config.yaml
arch: "dit"
model: "image diffusion model"
dataset: "gratings and oriented noise at many angles and scales"
train_examples: 395000
image_size: 32
horizontal_flip: false
conditioning: "none"
objective: "epsilon"
cond_dim: 128
norm: "layernorm"
hidden_act: "silu"
head_dim: 48
fused_qkv: false
qk_norm: true
moe: "top_k"
num_experts: 8
moe_every: 1
expert_mlp_ratio: 0.5
experts_per_token: 1
shared_expert: false
patch_size: [4, 4]
layers: 16
width: 128
positions: "learned"
optimizer: "adamw"
learning_rate: 0.0027
beta1: 0.9
beta2: 0.999
eps: 1e-08
max_grad_norm: 3.0
max_steps: 8200
batch_size: 64
epochs: 1.3
lr_schedule: "cosine"
final_lr_fraction: 0
warmup_steps: 410
weight_decay: 0.0
Rows from block 8 of a small image diffusion model, named by matrix and row number. Rows with one number within an expert belong to one neuron, the router's apart. Each number is 500 + 40 x the weight over its row's rms, rounded and kept within 0 to 999. All counts start at 0. Numbers have three digits each.
Before each expert's rows are labels from the 100 images, of 14976 (inputs lightly noised), where the router gives the expert most weight on average: "colour at peak" is the nearest of a few named colours to the mean colour under the peak. Only what is clearly more common there than usual is listed. The data: gratings and oriented noise at many angles and scales.
# router: router (model.blocks.8.mlp.router.weight, 8x128), inputs 0-127
# up: expert up (model.blocks.8.mlp.up, 8x64x128), inputs 0-127
# down: expert down (model.blocks.8.mlp.down, 8x128x64, transposed), outputs 0-127

# expert 3
colour at peak: pink
router.3:407535511492538478517482566504441511485509623557451495485485515468456546541513532506517541518492473523527529440459517472520495581501449490420461447528541497536521468595447531526487443425516457558487528457476503562469499540421540513467511452486446527528565467515495447529562532519426533463461522534516504470547440478483489570546542524465489517482483498507492504396497497517520418502516
up.0:460495518447467451512529492484447478503515525574488605527602526520526551407537552547476448519492455508499540522506511484553498408569450447519522567510477507447560465461473472510467524498492516473546550532472507470429440508518492503509517479505529490481519478466539529465481565403465484533494515472478466538556424526502449439498476535499423511468493499511539534439408556495462501549555
down.0:510464486532450491484532556486508521567522497517440480419540494489485480492511508528510555435499467500541479417530469507522591482579505520394511424454463454520605462539421513529524531496485481482479498584515503485508528486496580514442485488571523462535465565564486472463526586577460500461448508574516502558518439483498414470470516533505527452483454481550497495489483496498495471484517
up.1:484498532434472462610465484552523531464533520517476501490466536447542544435560516540458479502546497451494554414513541502446503428554479480466496535526533472471566516539474516503545476523458464546587533527489509531570512543479546463466563500476505482561485394413497504472453506453437477528496541524560442494455435560466505518496504476458533572493483532492472511477460476464520428453524
down.1:571468523501469476545497457506565523483531512463447481457478506493544469527495500477504405528580399481529474450524504536504494482412570487467488508511432466554478497508504453532525520539561560508391427530518575536469486428476488510484477428549492494488427504532462489485456513517595445459459440522483545490450504535524518470511455508555475527485507548527504560469534577494495485531440
up.2:489489440573517545498500464499450434476525486501513523490545570459473545493530539494533467643536497483555533501476529539496486446572552484538576471453496461456522545460482494494403446503474529541517551511517480491454474496450487514445553496476508552474496476454417466518500542550543516506468501498462490525491533592517437540470485530495399472524531494471447443489560552523531563563487
down.2:466514486516531412452492497491489508544476423561494543498487534440520494496507496428521457465456528497492410493508527576481503518464576446457531519521472465519530516523427496490526531515619505451599485520508505500577555524542490524406447532543597530414496512473524490473477541473472527529453471488501431536499568539512486528483504507486505490556506445481520456471491481504604493542466
up.3:513540501463444440536531492497589527505480550494534516543517501459551468452475491484471485438555536573514482477511388508428459587495521517444529486444500508490503542530492554422506515527486533600502526480513489476451483509600451489504608497521524432546478522489487467537520538507466433496513485500485493528535446502418465500478514473441459503488523481595545455406466468489494496480494
down.3:415530455444557509520450496488534453530505512501522449498530469572505488409518512487498497466479512501545510535456398525450477463447520521468410474500531493530472520499572550406562471539496451558473482555500506549554510528417490495497491483522545450518418484529486532479447547529473446477509469530532486538476443511465484451523488513505570487532572516515495496484525536407563426512576
up.4:543466505435536465496524522497477502475485459471492498465468511500473579423538498535560549521476546452485484437398496446460543522519486537470531433495493499498588485495503510439481479486528464502548518534433445527533423446562484542446541473529465463546534525453486555452517458488445561577468518545540422498508389454538533525529510493496450520523504494509584501525482541536572530545493
down.4:489417499441546494537500504544564471530525506448446590571558532489480446486559472526483445538440529484541489569503565530500471516480522533499517527518442521527492553540513474526507492507528441539547470500544485466534528434477510496520423522494493508515452579533569452456527455485588472482486518489473504485462494482569426485536540488513492541370582481567479506525548533563512498533494

# expert 2
colour at peak: brown
router.2:574508514529501547512533546526486485496492516478536491489429484469534495486489471488512461501502484457453477456509536526451476445484539469445475561502455509531494493468454448479474478512524471507519453539516501517614451508624450512501510547495494512532499474480467455433440462445537538467428535485510512514363443475460447522490547497568492497502518453505485532566647527434463472524530
up.0:471475556501414492508551499506515475550481529507508490488548459487592544495530472487517546487450527583508441544460424520549459512532551451486552539434516516447505527487516496514500560482457489524434512543467499536453472493475468497506537451602531508452504475454492524569506503472532527440557466554561471546514576587491519503541477536444537501618495507554468475427512518556495445497471
down.0:479463491491519468485532559554608501491548476448522548450510487512545424587492463547512510522530468513501401503506490584442438537407523471464530466492532526507473542484495514512519504521508546518501493547560501501524469543515546465618529543487584466554498560458449478550448511545567496489479540412450503506481446536514477473563469461479516513505519472474466518495522534433526450534474
up.1:562478473500540535487477499516478498463537433509456506514507504459503461485440500454499489542493517497531471500551536460459545623475508480448490516482423482502446516441419429501566478534568495535517452480487499531485460496563377593521510545514527512511473506501485510474495479506461472538408496489504556536469388456495512513460511523556541452468544495469534572556565539451510480532447
down.1:432538479487455508456481477473464460501434470520497494552538496497517508502460460480437497503464528535467509497435487456474468604537430536514493509477471491399475468556504526503488533475461554405498520432421529510498587495452474488535522471479523603501575445521531544529443471512392489490502537544488483494500480445467460537463515502500568512554530552467526508555528443513561457544534
up.2:497439552496544495528485535509497463485438456500442539513474507488474444519515512480482480506497491503486580432547536479426383495533440448497506471514500530518433493514457518502515556570559587539460505543490471474486438477552504510510433483483513492485459446538440454475409461537524516502443545498483477491495491531490500414511584438508527452501549532508471498510415430583478532436452
down.2:490467461469561543507466420564518475425574475519444478523538496510480483580534430438488511481564472499508547526440451454526458444521551494560496471467530551507511433543497476553526444473430500590453551527504498582538536473442525487435478507423538469493532449465518506447536462481499499451530563551519444525504471537456537476514508505507521489550427477485556445527507450511507445488492
up.3:442474440470504480537525492463525491461546551595518467511523501509527546494497564483482521484517461525491520504492534489532415363476553527517481492494569461553490569560490499494424456448535502497499497428501499453530551494487490486525519451444537493509482413499505466597551517568520492501542548509477484491503565468521468460484502587473465496554416477493492470454495607502508548474558
down.3:543516498515497518480474537494613446522530551516464535439461464500514481509438520482499530412511464509459466422519553523470539465462505518535500515492554483469495531423497490467496477535554310507512523549512528460502529539507500511500489472502519427489470520545566477505520450412569531540451474534486498548494583512492522477493479524522490428477544478499491486488449512502524553427429
up.4:512477545490435493537446469580529525484544508451479483506588531508547402509475493458485462432451414561474520506510453549395471499479457486518480503542519515523511419500501491534481558445474492529516496561497518539386456533456429490467527501491512456458569582530534534521466502445472457457524528533530564476539498508470523572500454490506567516472535474484512531525538511561489477484562
down.4:456465461493494514549530497480433489534525501521488508529478473592510552474467477566492624499479501539521488565434515551445486529502486546553525453476471507498537531561487526482480513476513450536567471536434456531562482532539456472513528510525579479569513484405479510486431512530545482460432538578530498474521489514417466472461451468451498525467485525423522497501429471538404493540516

# expert 5
colour at peak: brown
router.5:534491499520452462474549430532417480501493416463573522485487492530547475511489472602511491484510461496480518563497467573485520516516496541661522495486445504407466479440563504489494512548458509509441469531494454495558487506523494487472478532525497400449487512537521574479445487506519501523523495471471529507507492523497595443477482528538525516514433552481534511496438454501430552535539
up.0:539510491504538480411449457448564467547419464470512479432492466539530493542549537468530491518509489510512509559587465420481537471513459518488526499568458507543438548451557489515575597549487517588472461486494530476535481488514520506556438482512515546541524490460554502429432436475502541517397448533492532489534423502483519481409500520563505479474487519484516543533524479493494499510489
down.0:559527534562438428424594487484456494550496534504497434502515471520492475484514516459482568546521453464494403496541495405516513533510479565442432534443484542557473470556527522543495565464428484509534495506487437466559486543530531456551539470494524487513554516473556462493567515495568490546458521546464507534472463491486538519547513425498560517428500530508436505504472506522436531538510
up.1:496544432539480475438578496509446498506506462423516496506505480460502457484501398472544525546480469509477555501459511509532424352507518497537508522548519525489542540503455538476511416451429544411511532487507484502535509536516538515574489513530501507524443449461539533545504549544428476510516479471485495567487546519487477483429534493418463415528513523487463531437559479511504462492472
down.1:491444516482576484415474577508546543486499500510508533500499468506487546577506542500421480409464565420528506467507540517526511401483516443493588458519540427495467508520501508531469531459480503502540507578447528486493510504573511508534431517566508509438513518496536475441482505522456470404445466477480537489440505484470500505549488513500503489576559519496538478468557528460564411471517
up.2:490448525528551473506503430503476499500561449523464498500579534474480490427471539511483477553460510477442517520445522450442468588555503562472516577504451520462534467523536433559478502488545457473555449527496493504531417519566467552493420477522469519543523467492562529445466480426503387548573510545563466520489447478503517473513483520514506497483417540486542449436481541511509495515522
down.2:497563511473550545427526524422439447490491517526479540484487505458478592485519519499542491463518546539494520551420534478450584503539479536531543520545497514482538483544572509544502503509505565489489443473511504513444514620472452508473458472527513551465550492508482421522476528504495524509523511472496499455496419503506497511400518454524586505476417479510411443518459469500529467578552
up.3:459518417542575547492529463476413501533512472498512507503504495531514503573461505468433489570490492526522419488505536565510479428510524533473496431446497501476464491507489531473516459530505537573415475570546466496518526536512457479473464497456514566486473522488527507511495433478460525515511586509555457473482484568496457535396507499559548525462567454498467528553582505450601511511540
down.3:498494482465524456506538571497511482533477529528545497451417538506525495543557551532455521475437475384513487438520481553445533455499522544521496558495456505444515501490406483526528497517548528452582525546536549552513534490481505486453533529450480437477529537547473450502501528490523544437473487401471491548443492501493551470577578454546513525497512510480499444528504503418515483417435
up.4:590532514522522503452481520450595568474606460450510515498468499513547480492444442503558530513459410480501510478515513540547515502474551512509468418471444443462566546449550462519440544447469548448551474458524464485449484528465514518428509492457501498499518553516530564518529523474506540475448413491580465441511530490502507496479430531502523498521448527531485487472459513499494410450489
down.4:464526533471404528457574539463458533488465433453486551509548583476442536460519531490524497465441504512488489597401562511492536544519550459473512475552563489509509515466482505470485522453553544553535401527470477495498515496515537529489504496470561494481492511447460524463551512561490467478521485563480430477498504465498475501540450590495497467457599520479459405505552505494476485543466

# expert 1
colour at peak: brown
router.1:502476576451515451524513509504623532520509550528528498539520498475504562510440485415474492496492501541500419476512451484489420523492511501390534481499588459521491551489535552448536499555522485459513433519542544481443550516479519504516544497523506419507460530468471429513483498507497499483565540509501485571518476465482466500494444397478476409506548453521494509461417513478550538456462
up.0:463527489489535532467459523481511561468535450440487490493514569431498483514559556436474404466480543533449487582512549426557528438525485489477529536478497512507486556433477435544477548435498503495554500500526425507488534552446485461498489493476504560456627478495471528495452467495482475496516515496510474491504570499522535484451514486550494517450568593523501505518547592462550519553455
down.0:467504474516470491505500478508477443534495520506507497499527502591491556524566484499525492487489498439509508441516548502471480466515505574452492520510499470532495416484436528487554558507495414530567504505492459533595485509551509467565471559511507449463475527495490468466483617478522430574423496484510446497408545496508555505490419518508464565414487540500458501486622465468528508524489
up.1:434472549509564532507554545428521482447538481524513513505446468519410502543511509518490454469455518486459494501491503450522563459564444447493538502470475471520478483503524467495468541496509493470556526487509485434414484479459409467524538520588526561544618478487480491498458469396513515514532601528503483540495502408512517476497537554546454537499527491534461472542501589446513515501490
down.1:532449540519407442567515589477455454585532484440531508522504512499475534512522494517544530541504450453509511468491543540475457483442475538449516565470404463545537490495500482404570463453517432495517465567535509479534515485469538492521476558555510435527460552561468454511498560509504540488433481530525516497454468485497535509542542468505477508407519533508506572538502508541516582449517
up.2:516511467404477445503568493585502481521493501486559488512561466493536516519492551488541497384536532496481423506494485488447485484430499492496496439526528558527515549498471530507542490604461480493408480461511481532518553462537521447499557522426551407487458508551523473534452471543464525577537499554403468547507550446510517492511459520482486484499474520491459563458449527518527509465545
down.2:506605475456499567492490493482501495554544480504520477441414490411558440534450494508486486498492531458562467497483570490460549498558491485525534430444521518547484479517529496495535497429435474451560484522475457508494507527529444503503495409439594569503528466469451490540515484558426469442522501507531487445513497506475520539547454468469518466462504530522479441448512533608507455554524
up.3:516407511463514476537593536528497492521462533514473506485518551565551536472480496476467524482560497476473440511426419474460517527499482528495479474483559573480444531486490522504567504526523504553468440510488486533530459468508597543482475453440530407473382520494509492533498495502527512622524543454546491520473538495501531470517453439478502430491512447537506540466428456537516458446486
down.3:449599540537463528491511503485476504483467471477514473508523469426518472469489502459463510494519491528490512544509558474448602489565488437551506488528453507455507492573534494491506530496431547547473467473520480540540493480475396572464516509448549616515585438513463520588526513502385466447512532472486478462544442520480510496472455491477544481538454525510497463552476497561500506508570
up.4:548475510470542502566434459479509517530592496510526440482491530527486536504427450495463495511508510490467474517534452537451446433538496532458555550506552474488471578438525522373484505523476524451499450478535526457462526520534504451481562560526566478494469515481511484446521481458514412507606526527456562582470512466523519456535515443475505470503508466596529447453533475515528539489515
down.4:473525475495405483536527465528479527504430506441445564494427498457497537545472430496484511495495419432492508494452584509522536536458496492452512514508404501583541529503455422426501511444407544530526532509484455519465503492573504515502531538439517540462552531519485410516510475505484532476429505506495504454504573480453446547459491531508486512519513556457567524567493504570489534503502